From a checkpoint of a small self-supervised image encoder.
Model: 6.93M parameters, 32-pixel images, arch swin, norm layernorm, activation gelu, depths [5, 5, 5], widths [64, 128, 256].
Training: soap at rate 0.0019, 6800 steps, batches of 256.
Data: trained on rendered scenes of coloured solids on a plain floor, 97500 training examples, 17.9 epochs.
Rows from block 11, named by matrix and row number. Rows with one number belong to one neuron. Each number is 128 + 24 x the weight over its row's rms, rounded and kept within 0 to 255. All counts start at 0. After the name is the row's rms in percent of the matrix's.
# fc1: MLP up (model.blocks.11.mlp.fc1.weight, 1024x256), inputs 0-85
# fc2: MLP down (model.blocks.11.mlp.fc2.weight, 256x1024, transposed), outputs 0-85
fc1.356 080 [115 148 135 160  92  96  99 157 169 158 113 125 141 143  98 141 145 140 150 126 133 116 175 140 161 119 109 100 120 139 147 125 137 129  96 125 122 112 165  85 160 109 143 136 114 103 124 140 108 111  76 152 152 150 145 181 179 102 157 124 132 139 145 119 147 142 122 139 118 152 135 160 139 104 126 139 121 129 107 109 152 114 135  98 150 135]
fc2.356 083 [ 93 129 127 170  98 133 136 110  91 139 134 161 133 122 139 118 116 103  94 134 105 125  85 131 105 107 130 128 129 129 103 136 142 133 130 113 152  91 133 114  84  89 142 153 123 183 138 119 112 137 164 149  89 108 117 148 107 112  88 121 142 172 142 105 136 133 123 118 181 133  83 134 152 127 138  92 151 143 123 173 138 117 136 102 152 145]
fc1.357 095 [134 129 141 101 112 126 115 139 119 150 116  88 145 180 114 126 153 142 114 134 101 121 127 121 106 174 106 154  91 157 125 176 110 165 159 149  88 125 165 130 161 128  92  82  80 157 141 122 125 137 114 158 102 140 130 110 111 140 164 154 131 104 120 102 148 126 158 140 133 136 127 149 134 140 143 125 161 167 127  81 188 105 116 136 126  95]
fc2.357 095 [100 119 118 141 160 131 125  89 130  85 115 164  81 105 149 130 151 135 114 144 122 145 140  98 118 110 119 131 179 128 116 105 184 168 129 131 134 118  74 117 144 139 176 142 164 145 133 133 140 139 142 153 144 149 125 113 157 120 109 102 148 123 143 127  86 133 123 150 122 141 157 130 128 101 145 142  87  88 114 122  74  99 148 116 114 135]
fc1.358 102 [170 121  83 128 151 130 184 100 135 135  95 156 144 116 165  95 157 137 117 157 139  94 124 105 167 150 191 171 121  91 102 146 149 202 124 155 134 130 113 132  64 141 128 141 139 125  92 120 135  80 168 159 180 114 181 150 156 111 154 139  90 116 139 115 131 148  96 142 186 129 126 108 105 123 156 132 144  94 121 158 105 109 135 151 108 110]
fc2.358 101 [155 127 147 139  95 116 130 143 119 136 148 130 107 123 143 113  95 135 136 102 102 149 138 128 131 117  93  97 124 141 117  73  99  72 124  94 132 166 107 115 130 112 109 133 170 106 119 103 155 177 110 111  98 143 108 148  93 158 142 148 115 163 108 139 108  95 128 112 101 112 108 118 127 136 123 103 161 140 157 131 154 146 170 127 152 156]
fc1.359 090 [ 95 125 167 143 117 146 104 154 167 101 101 139 106 108 138 144 138 165  64 102 144 115 110 119 127 127 123 123 181  68 102 108 102 159 107 140  90 115 113 132 143 141 175  82 141 155 115 161 115 126 149 136 106 126 108 121 110  93 164 125 142 102 161 135 148 192 105  94 155  89 120  77 131 102 128 149 114 110  76 118 135 151  94 101 155  96]
fc2.359 087 [203 118 117 127 121 119 159 118 157 132 118 150  92 118  91 143  98 104 157 108 125 127 136 101 140 155 152 129 132 139 115  83 157 134 160 184 101 115 135 126 114 124 107 142  94 102 168  90 137 172  94 152 122 113 154 163 164 138 104 141 122 109 105  85  88 147 143 156 137 128 136 128 105 117  81 133 131 115 135 139 138 117 147 148 114 140]
fc1.360 106 [101 112 155  81 184 118  74 135 126 116 112 143 103 130 134 145 150 166 124 100 129 151 154 111 122  96 144 108 104 111 136 137 119 145 104 116 119 126 176 130 128 112 126 139 149 112 145 162 133 112 112  86  61 135 176 127 135 120 135 174 110 142 118 119 148 138 130 126 173 147 154 154 101 101 108 100 130 126 148 120 136 144 112 173 101 118]
fc2.360 103 [124 105 145 152 131 150 130 149 114 134 129  94 133  99 141 117 111  89 122 127 220 137  93 129 109 176 122 129 120 113 129 107 119 123 125 158 140 117 128 138 109 159 112 126  98 148 143 114 118 131  99 184 123 119 105 123 160 104 156 126 101 150 140 158 130 138  80 131 111 123 145 130  91 141 125 143 154 164 180 174 137 119 182  44 119 130]
fc1.361 123 [115 157 128 116  86 127 137 152 153 175 127 118  92 144 140 195 104 122 111 142 175  73  98 141 139  88 122 132 137 141 105 119 117 138 110 152 149 130 152 141 102  94 136 126 115  92 110 101 143 173  99 149 128  89 148 145 127 138 123 115  88 181 160 158 132 150 177 148 118 153 152 117 173 138 120 116 141  95 125 127 165 121 111 145 107 101]
fc2.361 109 [128 130 128 132 119 130 129 107 134 154 165 163 129 102 113  98  89 111 116 127 113 180 145 115 122 152 154  88 138 101 165 118 103 147 150 100 130 107 168 144 127 144 145 117 150 158 168 119 120  76 125 142 119 126 137 115 176  90 156 102 145 124 150 141 142 109 113  88 127  88 125 127  89 105 165 113  81 104 132 104 106 119 169 111 158 144]
fc1.362 096 [ 67 131 135 112 135 127 108 137 113 103 144 140 109 128 114 128 104 144 131 166 101 124 142 148 107 134 122 138 139 111 192 119 138 118 104 173 115  94 112 184  87  63 117 115 104 134  97 110 159  91 134 166 143 107 142 143 103 131 106 183 147 149 111 142  89 146 133 148 132 133 150 138  83 106  92 138 158 124 107 141 149  90 150 113 114 125]
fc2.362 100 [113 132  67 163 125 133 152 100 157 160 154 117 109 123  85 127 149 127 111  96 155 125  88 121 132 171 155 104 127 141 118 138  98 112 118  97 132 166 173  61 135 163 117 177 103 114 126 125 137  92 137 120 145 112 114 185 145 139 122  93 135 137  82 133 106 122 125 131 102 129 141 150 128 135 129 141 137 124 131 120 156 192 117 146 148 152]
fc1.363 100 [125 131 158 139 141 187 150 135  87 105 134 122 119 156 133 124 126 127 135 117 147  96 138 159 155 138 155 137 140 114 150 105 146 159 180 147 119 124 128 142 114 163 117 144 145 115 128 143 156 129 127 132 137 138 141 135 123 123 119 153 150 115  65 137  81 144 125  96 147 163  96 117 104 158 116 141 173 115 110 105 106  86 100 179 137 131]
fc2.363 100 [129 101 139 112 143 139 106 155 180 177 144 138 116 111 159 138 142 109 148 119  94 124 119 158 148 117 106  96 133 112 120 161 139 134 132 126 145 163 135 125  93 112 158 111 119 130 128 134  92 112 107 133 122 152  91 159 113 123 163 134 179  82  97 130 143 108 120 104 121 139 139 154 153 105 102 120 119 123 133 103 107 117 180 123 172 117]
fc1.364 109 [134 156 160 135 138 157 138 162 121 101 144 112 129 131  93 100 120 121 107 149 113 115 143 144  91 148  92 164 159  76 160  83 104  96 128 134 109 139 129 135 155 107  88 117 143 161 159 106 150 121 116 141 117 142 116 145 117 127  80 165 159 149 143 122 115 162 132 102 113 147 166 137 144 113 105 115 128 141  98  89 105 129 141 117 138 138]
fc2.364 111 [ 98 121 141 120 114 100 100 134 135 126 102 128 132 124  95 136 175 116 110  82 133 128 113 119 144 127 169 106 138 129 122 157 111  97 127 142  90  98 187 136 105 169 135 112 122 107  83  91 123 135 140  99 134  97 118 151 122  92 141 159 118 130  99 137 154 143 142 139 124 119  94 124 122 159 120 104 162  99 151 149 141  96 107 121 125 143]
fc1.365 121 [143 120 146 155  90 157 146  68 160 129 109 133 164 151 156 137 105 124 106 127 140 133 126 127 132 134 147 149 140 104  90  99 157 135 142 111 132 108 110 138 107 114  93 119 113 145  87 117 164  79 154  85 114 140 145 106 102 107 121 154 136 171 152 120 116 123 126 158 114 164  93 145  92  92  57 125 126 130 172 127 165 146 113 133  84 145]
fc2.365 100 [129 142 118 109 157  98 145 132  94 123 151 135 114 113 134 131 128 150 144  97 158 107 126 129 126 137 108  95 122 102 180 137 153 131 129 112 122 120 120  76 127  63 105 107 127 135 162 108 115 147 118 104 150 126 123 144 150 119  89 135 103 118 132 159 130 112 129  89 145 150 148 106 154 145 154  89 128  64 134 129 112  99 159 164 170 103]
fc1.366 108 [134 146 144 164 131 113  94 136 134 122 122 105 142 176 135 120 154 123 109 159 139 108 101 128 110 114  88  84 155 178 146 119 141 141  95 137 124 110 129 158 100 124 150 130 167 140  95  95 173 148 124 120 119 118 160 143  94 137 121 148 141 162 109 137 177 146 157 104 110 136 120 102 160 107 130 135 115 122 142 110 108 108 123 130 152 153]
fc2.366 105 [108 132 155 129 131 145 151 147  91 105 109 142 121  87  93 131 113 123 127 100 139 125 159 114 122 143 108 155 123 155 126 125 125 130 129 132 119 128 115 102 130 148 128 132 146 148 144 148 145 123 130 131  89  80 178 100 187 138 128 126  91 115 132 118 131  80 156  74 153 180  94 122  85 162  69 102 139 130 137 151 121 133 102 123 148 114]
fc1.367 115 [139 127  98 115 127 115 105 100  87 103 120 108 130 142 148 113 175 105 144  80  89 122 142 142 117 132 124 141 136 124 151 127 109  81 103 117 159 159 110 131 122 109 125 132 121 101  96 156  94 150 160 132 100  86 100 147 127 110 125 126  66 114 149 132 131 150 128 121 140 150 152 129 121 149  86  92 174 106 158 116 126 153 133  99  75 103]
fc2.367 101 [136 147 129 137 128 136 130 116 170 166 101 151 128 112 113 111 134 139  88 192 187 154 106 164 114 135 131 150 150 134  91 145 117 140 130 175 125 157 132 111 145 152 131 144 169 153 145 111 136 132 114 121 134 190 165 132 131 170 128 129 118 144 117  83 105 123 133 147 116 144 131 135 134 155 159 165 104 104 120 126  97  63 107 142 164 169]
fc1.368 102 [158 170 141  89 147 144 156 122 131 133 115 126 133 185  92  88 131 137 140 141 112 103  82 117  88 110 107 135 122 131 176  87 129 141 100 186 138 132 146 170 122 152 125 127 127 112 159  87 156 116 136 114  87 140 118 126 152 153 127 127 156 127 137 147 112 169 112 133 134 152 121 155 100 127 149 161 122 150 141 130 117 117 130 102 138 129]
fc2.368 098 [152 144 131 153 144  83  76 146 132 102 116 136 113 124 136 116 114 103 139 127 159 150 134 105 145 140 120 153 118 143 101 143 151 106 162  88 151 162 158 143 104 123 149 119 134 139 101 151 109 150 124 134 128  86 145 172 145 114 145 135  77 117 106 156 149  85 117 124  87 126 122  91 137 131 139  87 121 148 106 173 124 122 131 133 107 125]
fc1.369 101 [135 140  95 140  77  75 155 135 111  95 137 124  84 141  93 124 117 133 157 157 129  90 131 106 165  97 130 127 142 117  78 132 132 111 150 114 146 113 128  99  97 146 113 104 128 157 143 111 133 135 149 155 106 110 105 109 110 155 125 138 117 129 121 150 117  59 184 131 129 140 122 134 103 120  89 129 131 131 155 128 142 125 130 113 116 128]
fc2.369 111 [108 110 155 104 190 144 149 108 137 146 121 132 164 164 133 151  98 119 128 128 136 140 149 140 100 175 127 170 110 129 146 134 165 121 125 123  83 130 167 162 169 127 165 204 158 149 125 116 141 100 116 121 144 129 161 123 120 143 153 142 120 122 137  83 165 165  64 145  83 144 124 106 143 130 136 144 127 106 144 127  86 117  91 121 136 145]
fc1.370 118 [180 134 134 143 125 166  95 139 141 139  80 124 121 114 112 100 154 149 124 100 147 129 103 116 136 167 107 127 114 122 152 162 119 146 158 133 158 142 139 100 109 114 137 108 147 180 107 108 137 135 124 136 112 164 135 155 144 113 148 119 157 135 101 116 132 128 156 137 124 151 123 168 131 134 172 166 128 128 123 125 133 161 114 186 128 119]
fc2.370 107 [143 132 145 117 134 104 129 119 145 103 110 146 124 132 120 125 140 116  67  91 154 170 112 145  87 166 113 151 149  97 117 132 128  92 121 108 107 126  91 135 139 158 111 147 100 116 132 117 136 143 122 135 115 125 146  91 138 139 164 143 120 128 129 158 169 118 141 107 116 170 149 118 122 166 153  96 172 152 138 107  87 153 110 112 145 100]
fc1.371 084 [104 149 131 146 177 124 100 144 146 152 143 138 106 149 150 121 122 120 117 129 155 138 125 132 158 157  79 141 136 117  84 124  82 133 119  77  99 123 111 141 150 118 138 110 117 114 130 111 115 148 139 119 115 116 131 165 169 162 126 195 100 139  84 154 114 161  78 129  84 131 170 152 150  92  89 118 137 108 126  99 145 151 131 123 148 107]
fc2.371 088 [139 166 109 150 123 147 128 125 117 132 143 152 169 123 135 141 132 105 175 142 144 166 158 109 156 145 127 179 118 158  98 170 187 149 124 140 133 152 132  86  98 151 175 138  99 105 154 140 122 162 159 143 119  67 121 128 129  87 131  97 122 154 135  93 144 124 149 153 124  85 138 161 125 117 163 159 145 114 136 129 109 112 167 140  83 149]
fc1.372 109 [152 150 149 153 144 110 123 129 132 155 157 141  99 168 132 130  98 108 119 111 156 106 160 147 144 120 167 157 111 121 114 110 110 129 139 158 133 110 108 164 118 127 118 163 146 161 119 141  78  64 145 139 142 127 128 114 150 123 154 129 152 123 114 114 126 114 129 103 130 162 146 143 146 134  46 142  90 127 166 136 134 106 145  96 116 108]
fc2.372 115 [144 103 128 118 114 197 124 156 117  84 136 128 119 152 144 106  76 133 159 152 130 111 158 131 182 151 142  99 116 144  83 157 134 131 132 121 124 146 116 103 123  80 143 117  95 120 117 171 132 107  99 142 161 148 174  85 111 158 147  98 122 112 106 111 117 114 111 178 155 101 116 163 141 145 172 142 114 146  91 139 105  95 132 130 136 135]
fc1.373 094 [105 131 147 121 134 111 129 120  90 128 159 120 124 136 127 178 131  83 147 120  75 150 135 152 139 101 114 145 119  88 114 104 130  86 125 137 115 151  83 150 161 116 141 154  82 136 128  89 137 127 112 129 137 138 115 119 103 112  81 142 101 119 104 114 134 123 145 119 157  97 106  80 108 128 123 118 162 119 140 123 155 150 127 187 131 161]
fc2.373 090 [131  98 148 167 117 163 124 138 116 109 138 104 130 132 145 130 121 110 142 140 147 113 123 128 125 151 126 128 130 144 137 152 178 180 108 188 177 102 120 124 101  97  78 157 158 110 196 151  85 117 149 124 131 104 109 105 145 103 149 156 143 140 112 140 147 138 140 125 108 131 132 147 131 125 134 141  65 165  84 114 130 123 178 121  94 169]
fc1.374 106 [141 110 115 151  84 102 166 154 108 125 116 157 121 103 148 124 148 103 169 112 138 135 123 180 115 101 169 131 144 121 106 131  59 174 120 122 102  78 113  84 119 108 110 111 153 146 123 127 102 144 114 150 116  93 129  96 147 147 148 115  91 118 119 160 128 144 107  45 162 180 125 166 113 110 108 136 100 144 166 132 104 150 128 106 128 151]
fc2.374 099 [154 119 150 119 134 125 128 112 145 149 142 182 110 122 131 135 164 172 155  95 139 173  94 135 160 151  89 104 122 120 138  87 149 124 120 105 117 152  87 102 164 174 150 127 111 168 152 163  63 133 122 121  99 134 144 157 108 107 127 127 156 138 176 118 102 139 126 177  93 145 100 116 125 135 181 128 140  88 116  69 147  82 141 119 109  98]
fc1.375 088 [111 117 172 102  55 128  94 147 136 119 133 153 136 151 123 102 110 154 107 131 108 155 152 108 147 105 152 175 134 145 141 101 119 130 127 133 127 128 104 126 170 135  89 137 164 144 155 100 128 164 151 121 134 134 140 136 160 138 132 152 115 111 121 152 126 101 119 115 147 129 115  81 147 156  77  99 164 103 143 136 145 107 158 155 139 166]
fc2.375 089 [150 140 107 117 148 125 134 134 115 151 151 158  92 188 133 103 144 142 181 126 123 149 111 153 120 137  92 100 119 105 130  90 140 140 119 132 119 130 179 135  76 129 184 142  99 137 110 134  93  91 129 157 140 150 127 143 123 101 149 109 113 150 122  93 113  80 126 165  98 100 120 165 160 110 164 161 100 126  92  68 139 150 106 139 103  98]
fc1.376 106 [118 144 170  99 154 173 136 140 124 149 119 144 148 115 154 172 133 124 122 109  99 137 159 137 118 152 177 131  97 108 146  81 166 133 129 130  92 104 131 154 114 155 123 173 117 129 139 120  75 140 132 115 101 116 141 133 103 102 142 115  92 119 154  95 165 150 133 141 125 118 128  85 159 147 105 119 131 128 140 123 161 115 156  83 110 100]
fc2.376 099 [138 101  81 124 103 106 141 116 141 104 149  97 102 117 155 130  87 139  93  77 173 120 124 131 127 116 138 103 123 103  77 135  91 174 130 118 144 162  81 156 127  96 103 185 128 116 107 127 129 150 116 126 106 160  93 100 135 118 124 144 110 123 107 104 101  89 137 109 142 147 102 186 129 112 150 137 128 160 153 128 141 111 113 130  96 127]
fc1.377 117 [169 162 121 131 112 145 150 128 168 143 132 106 107 120 184 121 140 153 132 137 166 130  87 153 146 125 129 145 101 123 134 156 124 151 159  98 147 107 118 164 103 170 102 110 134 136 127 124 169 111  90 133  96 129 150 147 152 122 111 113 107 122 132 121  94  89 113 160 124  70 110 147  88 156 135 153 126 152 133 128  96 122 152  93 136 101]
fc2.377 100 [114 115 165 137 161 121 123 126 112 115 143 109 124 175 122 150 130 136 130  82  75 131 106 118 150 146 148 134 129 126 138 120 107 112 120 150 135 123 118 115 115 145 102 135 119 133 146 129 115 100 154 170  97 139 133 157 102 122 127 157  94 155 108 165 142 144 116 137 137 155 131 143 127 126 170 140 148 125 169 125  95 101  87 149 100 141]
fc1.378 080 [105 168  98 123 100 115  84  92  99 114 139 135  86 109 115 123 142 135 136 121 108 117 131 118 124 101 118 139 148 147 151 168 118 125 152 102 111 127 160 119 167  98 153 139 160 108 114 159 134 148 121 112 137 150 153 130 183 150 113 142 110 142 106 136 166 119 132 148 118 129 166 112 113 124 113 176 138 185 144 162 142 165 138 109  80 176]
fc2.378 084 [143 113 129 117 111 116 137  94 136 131 139 141 149 132 119 123 130 105 117 107 149 118 122 106 154 116 101 134 149 118  69 101 142 108 181  99  93 164 146 135 146 140 119 142 154 124 169 107 161 171  98 136 128 121 139 174 112 142 108 167 125 129 104 124 107 133 153 148 134 141 174  97 146 157 111 118 142 127 159 128 111 145 124 111 109  88]
fc1.379 099 [109  96  99 112 163 129 111 149 117 137 103 109 129 131 124 141  88 100 143 121 167 130 137 118 106 103 141 114 112 128 149  95  98 153 123 139  94 128 138 143 168 108 151 159 122  76 181 144 143 145 105 114 155 174 137 139 131  76 156 135 135  95 107 120 151 109 136 119 132 113 117 107 144 114 148 142 123 110 123 159 117 128 125 154 111 107]
fc2.379 100 [149 139  83 136 162 144  95 165 118 148 110  99 106 125 141 114 116 105 131 124 139 157 133  96 126 179 127 154 166 144 135 140 110 127 150 117 149 132 145 103 134 132  95 103 117  93 162  66 153  68 168 124 116 147 140 135 159 152 139 116  94 154 156 134 100 150 175 149 145 126  87  90  91 122 164 101 120 124 157 126 148  91 140 166 133 142]
fc1.380 085 [112 120  83 121 104 138 139 105 122 146 107 149 120  89 142 108 139 154  62 139 213 122 116 139 120 141 134 168  80 114 133 107 105  74 152 148 113 147 121 133 157 139  75 129 142 129  88 109  85 106 137 125 119 112 163 121 120 130 113 147 111 138 153 118 177 172 141 151 131 100 130 197 127 165 104 131 148 175 150 165  70 141 143 136 126 131]
fc2.380 082 [119 145  90 154 117 107  58 197 136 102 133 136  92 120 126 109 116 130 164 126  73 139 139 111 127 137 160 144 117 119 133  79 137 126 127 122 210 122 108 110 115 140 113 120 152  95 104  95 172 130 129 124 115 125 122 152 121 160 114 166  86 134 156 125 131 106 136 120 149 146 175 149 148 136 102 107 123 104 162 122 103 133 124 121 125 131]
fc1.381 089 [ 95 119 116 149 132 126 145 180 147 148 128 123 143 176 130 118 128 166 137 121 113 147 113 137 149 115 140  84 169 143 105 115 127 179 120 126 117  97  72 140 145 152 103 151  98 129 123  99 160 125  98  99 106 112 160 144 134 112  84 126 168 147 107 153 125  86  96 113 148 145 174 156 109 151 136 165 156  89 133 124 117 119  99 141 149 147]
fc2.381 093 [132 155 127 104 129 128 104  76 190 141 150 163 150 141  89  91 128 110 133 141 129 152 147 104 123 108 118 156 112 154 171 107  98  71 123  89 167 151 152 159 122 135 175 154 152 146 165 149 135 130 143  99 154 107 114 108 101 132 165 135 156  89 146 124 150 117 162 130 118 133  82 135 143 133 103  93  97 145 107 114 116  96 119  63 102 135]
fc1.382 097 [ 84  98 129 161 168 126 148 125 127 105 160 125  68  90 121 113 124 102 111 114  95 137 172 144 170 135  86 124 109 156 140 116 163 110 100 108 154 124 163 132 101 131 115 154 144 168 129  57  98 137 140 173 133 123  99 134 157 135 112 169 171 121 119 139 104  86 158 175 119 141 140 123 130 112 110 142 141 143 114 129 132 135 178 133 129 132]
fc2.382 103 [128 152 115  89 119 132  70 163 153 114 169 113 147 126 107 129 106 129 150  98 121 125  80 140 102 107 134 119  82  83 157 139 122 141 176 121 100  82 127 157 201  87 112 104 143 132 101 118 159 113 116 119 138 111 151 103 113 141 162 113 141 145 137 128 155 123 139 149 140 130 137 100 104 124 162  97 151  87 156 159 112 112 105 100 144 121]
fc1.383 091 [136 170 180 128 123  88 109 107 141 134 133 135 143  99 169 136  96 156 136 132 126 124 163  85 139 154 121 134 116 147 177 105 125 123 151 141 153  80 142 122 107 129 120 107 148 124 132 142 143 108 152 101 159 124 145 112 170 112 101 164 156 127 164 123  85 131 134 144 123  74 114 128 114 146 137 127 145  94 125 133 101 134 148  83 129 120]
fc2.383 093 [122 124 115 101 100 122 126 109 128 110 119  51 126 122 129 121 152 152 128 135 118 134 132 131 105 133 132 118 149 160  87 163 144 135 133 133  95 150  64  71 117 145 124  84  81 112  89  98 137  93 122 112 117 115 102 121 102 147 108 111 106 145 127 144 142 180 159  97 121  93  90 151 140 112 108 122 118 140 146 110 146 128 153 119  90 173]
fc1.384 106 [112 148 186 103 123 149  95 134 160 165 165 116 141 121 138 122 155 100 134 135 162 116 146 113 125  98 155 117 140  80 119 121 116 133 129 166 111 166 161 123 115 123 110 114 106 119 134 124 146 127 138 153 149  87 108 118 176 135 143 144 111 122 111 101  87 169 102 122 109 173  95 103  96 154 104 165 141 150 155 150 162 150  94 110 164 100]
fc2.384 101 [166 112  93 100 117 122 120 151  81 112  88 106 121 171 108 154 123 114 152 136 151 152 146 126  89  90  93 135 114 145  91 133 120 110 148 125 121  99  79 132 160 106 145 124 136 132 136 112 175 143 132 110 119 111 166 118 112 120 111 152 109 117 177  64 159  87 102 165 176 102 161  95 114 110 103  95  89 128 129  87  98 123 123 129 129  92]
fc1.385 110 [122 109 132 100 121 113 135 139  71 148 137 144 131 109 123 127 126 110 129 111 144 142  94 173 107  61 148 112 149 109 149  93 133 141 115 148 126 137 118 128 136 103 103 182 138 123 134 149 129  94 147 108  96 126 146 122 126 111 125 138 126 169  94 115 141 105 160 134 156 120 120 118 112  96 127 148 111 187 139 148 144 136 146 140 134 154]
fc2.385 099 [137 127  97 119 147 129 158 107 138  89 142 102 145 138 134 103 134 148 126 141 108 122 135 124 145 152 143 122 151 120 122 107 150 168 126 109 155 164 106 144 130 103 130 128 153 123  99 146 113 159 109 115 121 115 117 137 150 165 155  89 127 119 155 132 121 142 103 102 121 139 114 152 119 138 137 129 128 174  95 121 107 103 130  90 134 169]
fc1.386 095 [107 142 121 112 175 189 114 142 143 141 166 160 118 122 132 121 139  95 112 116 142 124 164 118 171  98 139  96 117 152 138 100  96  97 151 141  82  77 147 183 163 153 144 120 166 135  87 136 114 127 172 107 147 150  97 140 121 112 105 132 144 102  95 142 154 126 133 142  90 153 105 102 127 128 115 152 172 103 130  89 103 119  94 102 150 107]
fc2.386 091 [130 145  90 179 113 102 109 116 131 147 125 113 148 104 142 125 124 138 104 124 136 142 113 143 130 176 144 131 121  94 147 211  87 133 126 119 150 149 121 105 147 115 120 136  79 128 140 114 103 135  76 148 132 126 116 171 128 134 106 122 112 130  97 143 142 136 111 131 107 137 135 135 150 108 146 116  86 134 128 108 157 160 155 135 109 136]
fc1.387 097 [131 140 131 138 120 110 149 150 159 115 141 131 111 138 143 178 119 127 151 113 112 105 135  86 137 192 140 119 118 156 104 132 158 181 118  91 139 134 132 183 119 142 124 171 187 165 129 112 107 109 101 127 153 121 151 103 157 124 119 134  98 135 117 178 134 173 109 105 149  67  98 114 102  86 126 111 158 133 135 136 138 128 123 160 110 148]
fc2.387 101 [115 149 112 119 135  64 107  83 124 135 149 102 144 114 153 114 129 105 137 114 119 179 108 129 130 111 141 159 147 102 144 147 145 130  96 135 104 113 160 143 130  97 143 144 171 153 134 119 128 123 170 141 118 110 127  81 133 155 101 140 117 115 155 145 113 137  93 141  73 103 131 140 143 167 142 129  97  97 151 138 134  89 163 117 131  92]
fc1.388 100 [175 139 111  94 146 124 105 149 125 182 130 105 125 103 129 141 159 138 188 167 147 102 169 117 111 166 170 147 120 114 149 153 116 125 123 131 112 137 152 129 116 127 154 130 143 117 135 130 128  90 133 136 121 125 124  92 150 147 156 124  94 161 133 101 161 138 157  86 138 139 105 100 123 116 119 175 114 120 136 161 129 114 150 147 175 110]
fc2.388 115 [ 97 136 125 133 126 141 125  93 142  98 157 124 102 160  81 136 141  79 138 107 138 181 110  96 153  89 147 116 123 139 150 125 119 148 146 125  76 123 121 137 178 139 118 155 149 117 153 107 136 125 148 127 152 142 153 117  93 162 129 137 141 114 179  91 130 119  86 133  97  97 165 132  94 117 139 121 161 173 144 118 129 101 146 106 115 147]
fc1.389 094 [ 83 109 130 117 132 110 132 171 124 107 113 111 105 147  62 124 170 143  92 117 146 105 120 165 132 160  96 129 142 122 150 118 127 172 106 126  85 181 159 136 151 115 135 148 129 148 162 136 122 112 136 122 131 148 108 156 129 145 116 153 139  92 133 121 156 162 126 124 175 118 162  74 159 140 127 140 114 122 106 135 132 126 178 138 123 110]
fc2.389 090 [138 129 155 115 118 148 154 112 138 126 113 141 142 134 163 164 158  81 170 108 130 118 115 111 158 105 139 157 132  91 183  95 165 127 164  97  96 109  99 144 123 138 158 118 149 160 109  84 129 137 105 121 103 130 131  87 122 151 100 162  76 124 138 117 102 127 114 143 113 140 110 147 112 151 150 152 136 104 185 123 130 131 116 148 133 155]
fc1.390 104 [ 69 139  77 118  81 100 127 114 137 151 103 131 113 150 155 155 125 114 143 149 144 125  84 157 135 109 106 134 140 116 130 126 112 130 114 126 130 106 143 112  96  96 142 139 125  96 132 136 129 145 147 119 122 111 124 170  94  87 150 126 157 141 140 133 108 150 114 211 133 103 153 179 148 161 108 128 135 114 144 173 122 104 108 152 121 140]
fc2.390 104 [134 103  93 138 138 140 133 139 159 113 142 132 131 118  99 143 107  72 105 134 176 120 111 132 175  76 119  97 141 138 156 118 159  88 117 127 129 121 165  98 131  72 107  99  84 177 162 112 115 118 128 114  97 122 124 139 111 128 125  75 121 117  85 171  89 137 121 137  99 144 114 128 126 143 139 140 150 110  92 149 132 132 101 153 111 134]
fc1.391 130 [103  88 103 117 155 102 152 125 143 164 161  77 127 157 179 152 134 136 136  87 123 132 131 109 130 105 140  86 135 132 109 164 134 149 126 145 116 106 174 149 150 139 127 151 101 121 119 138  75 146 130 143 135 132 134 103  76 120 152 144 101 130  96 120 121 136  99  93  97 114 144 121 149  89 149 137 158  87 117 143 148 168 159 104 118 137]
fc2.391 114 [129 151 102 141 107 115 152 130 129 100 122  98 122  93  84 126 131 141 107 165 135  98 163 101  83 125 119 147 127 120 126 114 163 109 158  91 158 129 121 167 116 137  92 151 111 171 127 121 175 133 101 161 114 119 141 137 117  96 118 118 132 153 119 123 166 145 147 162 120 137 141 166 129 145 139 104 102 135 112 150 125 139 112 110 144 142]
fc1.392 086 [116 111 103 116 143 177 117 167 122 143  71 153 150  90 115  92 118 109 115 126 120 121 119 121 168 132 118 129 147  90 124 102 107 129 144 157 113 188 109 173 141 123 179 157 151 145  81  94 137 114 104 130 177 131 124 159 119 100 145 175 104 126 109 153 147 150  97 148 123 119 100  84 163 146 101 144 118 120 110 104 138 185 119 133 150 139]
fc2.392 095 [164 145 184 130  97 130 113 130 149 118 164 131 141 163 107  98 104 133 156 125 133 140 163 122  86 103  91 131 124 168 112  84 117 151  90 112 106  96 126 118 191 145 100 111 139 115 135 150 132 114 146 107  98 150 163 141 139 113 104 131 150 104 137  92  88 134 120 114 161 115 175 169 134 126 155 120  72 159 172 150 121  96 138 103  98 109]
fc1.393 120 [115 160 123 154  92 110 114 154 131 121 138 135 144 113 110 126 143 126 142  91 155 146 142 141 118  64 161 127 112 102 144 142 144 120 154 161 128  80 170 131  99 106 175  90 160 153 109 177  87 102 180 147 100 124 140 140 153 138 135 154 157 112 162 101 128 118 111 148 128 115 105 102  96 132 107 125 104  98 131 156 103 156 138 118 113  99]
fc2.393 101 [146 133 132 166 131 133 170 141 116 137 116 101 125 163 169 167 124  75  76 154 146 129 101 142 129 177 136 138 124 138  80  86 119 126 121 105 145 166  55 176 110 115 137 149 124 150 100 156 150 131 129  77 129 122 101 125 152 172 121 118 149  98  79 153 113 178 168 118 130 159 131  99 129 106 104 114 136 142 110 163 139 132 108 101 112 162]
fc1.394 093 [163 181 144 163 106 113 100 167 143  70 139 114 134 165 146 151 106 135 105 123 124 137 160 134 144 159 162 114 116 121 122 160 163 131 149 140 129 106  99 136 135 133 153 107 118 123 101 126 100 131  99  81 102 116 107 142 144 112 115 142 122 104 123 103 116 132 128 145 122 157 109 182 141 108 118 121 136 123 136 128  66 163 111 169 126 117]
fc2.394 101 [ 95 110 129 138 147 141 132 121 130 135 105 106 169 125 102 128 145 123 127 152 153 126  79 126 115 165 115 136  85 140 110 118 141 129  87 115 124 164 116  99 132 136 102 128 150 149 159 142 145 152 158  92 135 180 117 129 123 153 129 144  84 191 153  88 135  81  83 145  99 175 105  78 140 131 129 120 123 136  80  88 152 118 157  98 114 154]